config.yaml
model: "image classifier"
crop_scale_min: 1
cutout: 0.25
targets: ["count"]
avg_pool_shortcut: false
residual_init: "none"
optimizer: "muon"
orthogonalizer: "newton_schulz_5"
Rows from block 4 of a small image classifier, named by matrix and row number. Rows with one number belong to one channel. Each number is 128 + 24 x the weight over its row's rms, rounded and kept within 0 to 255. All counts start at 0. Numbers have three digits each. After the name is the row's rms in percent of the matrix's.
Before each channel's rows are labels from the 100 images, of 14976, where the channel reaches its highest value: "responds to" is what is common among them; "peak at" is the part of the image that holds the peak. Only what is clearly more common there than usual is listed. The data: flat shapes of many kinds, plain or patterned, on busy backdrops.
# convs1: 3x3 conv, stride 2 (model.blocks.4.convs.1.weight, 112x112x3x3, each kernel summed), inputs 0-111
# convs2: expand pointwise conv (model.blocks.4.convs.2.weight, 448x112x1x1, transposed), outputs 0-111

responds to: count: one; largest shape: flower
peak at: bottom centre; bottom right
convs1.95 105:121131124136112143129096126121122165107092122139114142144107130156130108132160136160141104103173128117131149126107082087115135131111119128133135168108071101143107134145121118114134128129149135078148115131132097127132133139112124161132089123109134118137129171111185144103075185123104119161075105206120130129113138162117117122132071097102
convs2.95 102:181088130161132137136124136144147190132112135119178129142195132099125134139132118109127138158162165162114137145136141131121133137114137137121128100161134221140157043155093121176140144140133149134157140148134132148121176150136121104153120108123099123129130136123136093135136113111106161114126128110131140113149117157160128159119094153130

responds to: count: two
peak at: centre
convs1.56 100:141086106140119138131109128141130124159119140111091138138115089135098109097145111144122095142120142107134111123126088100112116095105120134147154061133115133157151130089144172146112100100133116119072123138135131121113144112146101134128091156133131104107100193097128126096073177195167098133110141133132092151117148109129154115137122161122
convs2.56 102:108042116135146125116133146117132155112134161059151118123146105109110138146106101129115131135104107129149156144118101137113121127113110135112074137172111168156120184136113125130044141116152136108108100133144112160136120120125152139132114136144133118111110107126138131144132125126145096119140106121133108127125154095121103144130113154088

responds to: count: two; count: one
peak at: centre
convs1.12 128:110157104091105089136102134144116127132158127117104148142126100124127123111120123098125124072124126116098149119119135121116126123147112151231106064125073111108105128107132091107130104118130113113108162130112097147100135084173137098126137106115062105151106098121120134140166119120108107127129141147111160105111119133109155126096102117131
convs2.12 103:163117123158116168110141136134127151137152137124142140126186125117124135151132195132116110112156132120144126138125132113121130082133174111140173127138135218128133135130140139186147129124123120108130167116125132125163118121166119160128119112106125104130107133120121178085107145092145155139128140110134144115127126133145150088115124089102

responds to: count: five; gear; arrow
peak at: middle right; bottom right
convs1.9 101:146169117117119149126101104160147126150098172165123145150129135139168129163124128117127159134171173114118134128128159111153120132123133199128137102136143099126098135115090093143130109138109130115168131126132147160119120131091141154146202145144107131127192155134129132123122154139118119131115120092132154124161113192070158151129115108120
convs2.9 101:137098121130128158139127124105130121124130121119110120128147118154123118137124122104137141179204140127123096126141110124132110146120078120166152121117129109133159169211128140074121107111115122087129150118140114122198098130143146123142142129129108129126139122108089117133124135104115147116120111141131138142100115108141108088140122136119

responds to: count: one
peak at: centre; bottom centre
convs1.106 125:123135162119115132131100201127132143131138163120143146120138118124109157132089094160113133162160151134133112112127137152140136198131137107140153191108186145083134122136129157112110118115129142106153138124122120113148069140197127116142138150131071134133111105138155118129118107108147127126096124171113154127084168120148109136105124109135
convs2.106 105:122183117108131138137136118166137132134164117118127143128112111104128140108128121153139131125139123139117090111107122133125116124133037132121100148123142069149131124128163138080125140117130151156108143136128134109171096138130110138131114122137145128122143122123139139133142136119107155139123114125139124117112114126113121131120100114099

responds to: count: one
peak at: centre
convs1.32 114:149123115158144125131126171151099116094141108118127114125096113106118145130168112095117122131181126125102111081128127127142117125149127118157130123126176139115123145141117132117109135119119118115115122123129136101146089111226130126131119119144073079088087122133152103151097103089168139134085150184118097095119174104118134114117109115127
convs2.32 110:130164120128135154125131123176110141105109129151197132137133153128127135135137120110108138144125103116126091124127132111119111143131176134111112088119125214139156222163183131146115115119117118117113086141140127110192170118109126105114151119119126119160151118130119121146081103123129147132129122130125146131050114077127093137135136138116

responds to: flower
peak at: bottom centre
convs1.63 114:115148116120119130132123103096120115113157133108137141104119137108121116094122099127162132127147126142134126127119147129117133117103078111228111131134137126126092085106101101123124122125119104121122138134137126094113115104078125093104119102145202155117107111137118149172206119124108137140129125105113093162147106080102083100142132131146
convs2.63 113:127094109117124122118146154117115133147126120147174123122105148165128142127133149163144125133141060111129108116130130155098146124117157157075116163086128129155136118094087078176131114125135139106143086115133132113135125138130103155118133144128110134145164112164146137109115112128120184106145133112125161113151121162123130112145113068106

responds to: count: one
peak at: centre; bottom centre
convs1.36 120:117144090094111108103124166131134111126111119141143137126102142132106148119127154123095089132137127140078109111116103076125117176098140113067150082149151117163112153149126129140141131155154150122110103135118123117152073077112107102159148164136095105120104098131086124091070112098132130122089129140106137106154166121112149140114125132091
convs2.36 104:104116124146142200147151110118101109126116129135095156150105104087134119107170103132128109136092075143137124115144132103119157147094125091106089131095146133135164145127077156196118119179122129151112082158116127136109115112126123133165182126124133125163167109090132134150100142113166109131144167153137143124148144086124110144126131063122

responds to: count: five; ring
peak at: centre
convs1.7 116:110126109138169136132149160125126125115082142118144114156127143135118136093181141081122150155132136138150132120121124128190123138126135105129113054156048158154138150128143154125130114073156120156108128134141128106125167113140126115090130123122116126140117192122155135113076142128170116135138180139159116168141127119137117115111159132127
convs2.7 102:125105127123126126111128116144153079121049137068149120110109185143112118121128110127136120184147114122143126131136123124119126113111071113137138104178115176127117133107081152107112121122135119103133197123131141125080142130094158152152124127119130123114137141107142117124131133113157119133133129113114135084149131180100205192128115133116

responds to: count: four
peak at: centre
convs1.13 109:099105127102168111111150070108094123116106144109121129103113114081122122170152132114105145126121127132145147085131091065132135111151112110176101135151081141124099147110170144118128113151175106138116146122118128120112158154119101133138075106136165126124118128110120139134117125117123130127112194160119087128148075148106126114142154174121
convs2.13 104:109094103151119131148120135148127112127184182155130119134153141127132122116141128152095095103152089116121124119137123140141120147124253142133109132135119085154106082116130092144127136135139110117143111109113111131106121116098160087121134130112101128122118128134101125122121126128130100128127146132115141082113128153128185132120109167147

responds to: count: four; ring
peak at: bottom centre
convs1.66 088:128081126123149115123194085133117106147091118145121129113125138142112134114158125139063142149133155122168115134119161115120120105116125093131120131168140140131109135127133097122137110131194126137148106126142121111105086132096135142141106144169180147120164129136107157101137155104186125139175168083118137133132125125101114120163184151107
convs2.66 094:165115144113127114125149115148128159127166204162085113113197123125126125129142118120138129142124079115101118099122130133131140163140221090147118153127135043095134103094129127114113133124095116124132157119127133115119144123128146163123120115113125154126142143117137106133141097124144108117125133134135125177076149149145121099129131109117

responds to: count: one
peak at: centre
convs1.47 119:162136111128157123156104119121127118123133096121115106127112102103125103126111121134166108120125131098121121147131136107116137172102124106174110122117234116104152115099106105106124138164129096144171106137110114112131131131189123112107105109095161157116141100132070113170172093146122119140111091160128135110102172124135096128118116130129
convs2.47 103:129160100116121136123132137127108097110113137151087138127087158127132106126133142131129138145116114117132106118115125114119123128120166131051064103159138165133137142117108118109080096127126135145128145119124120086080121128104135142113128137126146117134107122137144113136103138101106065137136151118136148101137148177138138115117115073141

responds to: count: one
peak at: middle right; centre
convs1.44 097:117133127112122112135085094138144135109115086116106117095123144139124089104099142136125079117091124099140130160132126154134149110112117129196130172086105093087101102109110077105125114102141121127081099135123128111134084126097136114151101093115096103132117117120079124160137116127113114110127107187114128109098099115114083113113168121146
convs2.44 101:143102114133115090143161152134112159102126129138191113131152137132117125124133128132117104114132090132130074123126133155140122127131137145169163120138152236107122077064069127147151102122127145127123178148100136150069139128128135124119125113080108134161146130160147138129108131126141100111134125125136135146083135122114105123132121076129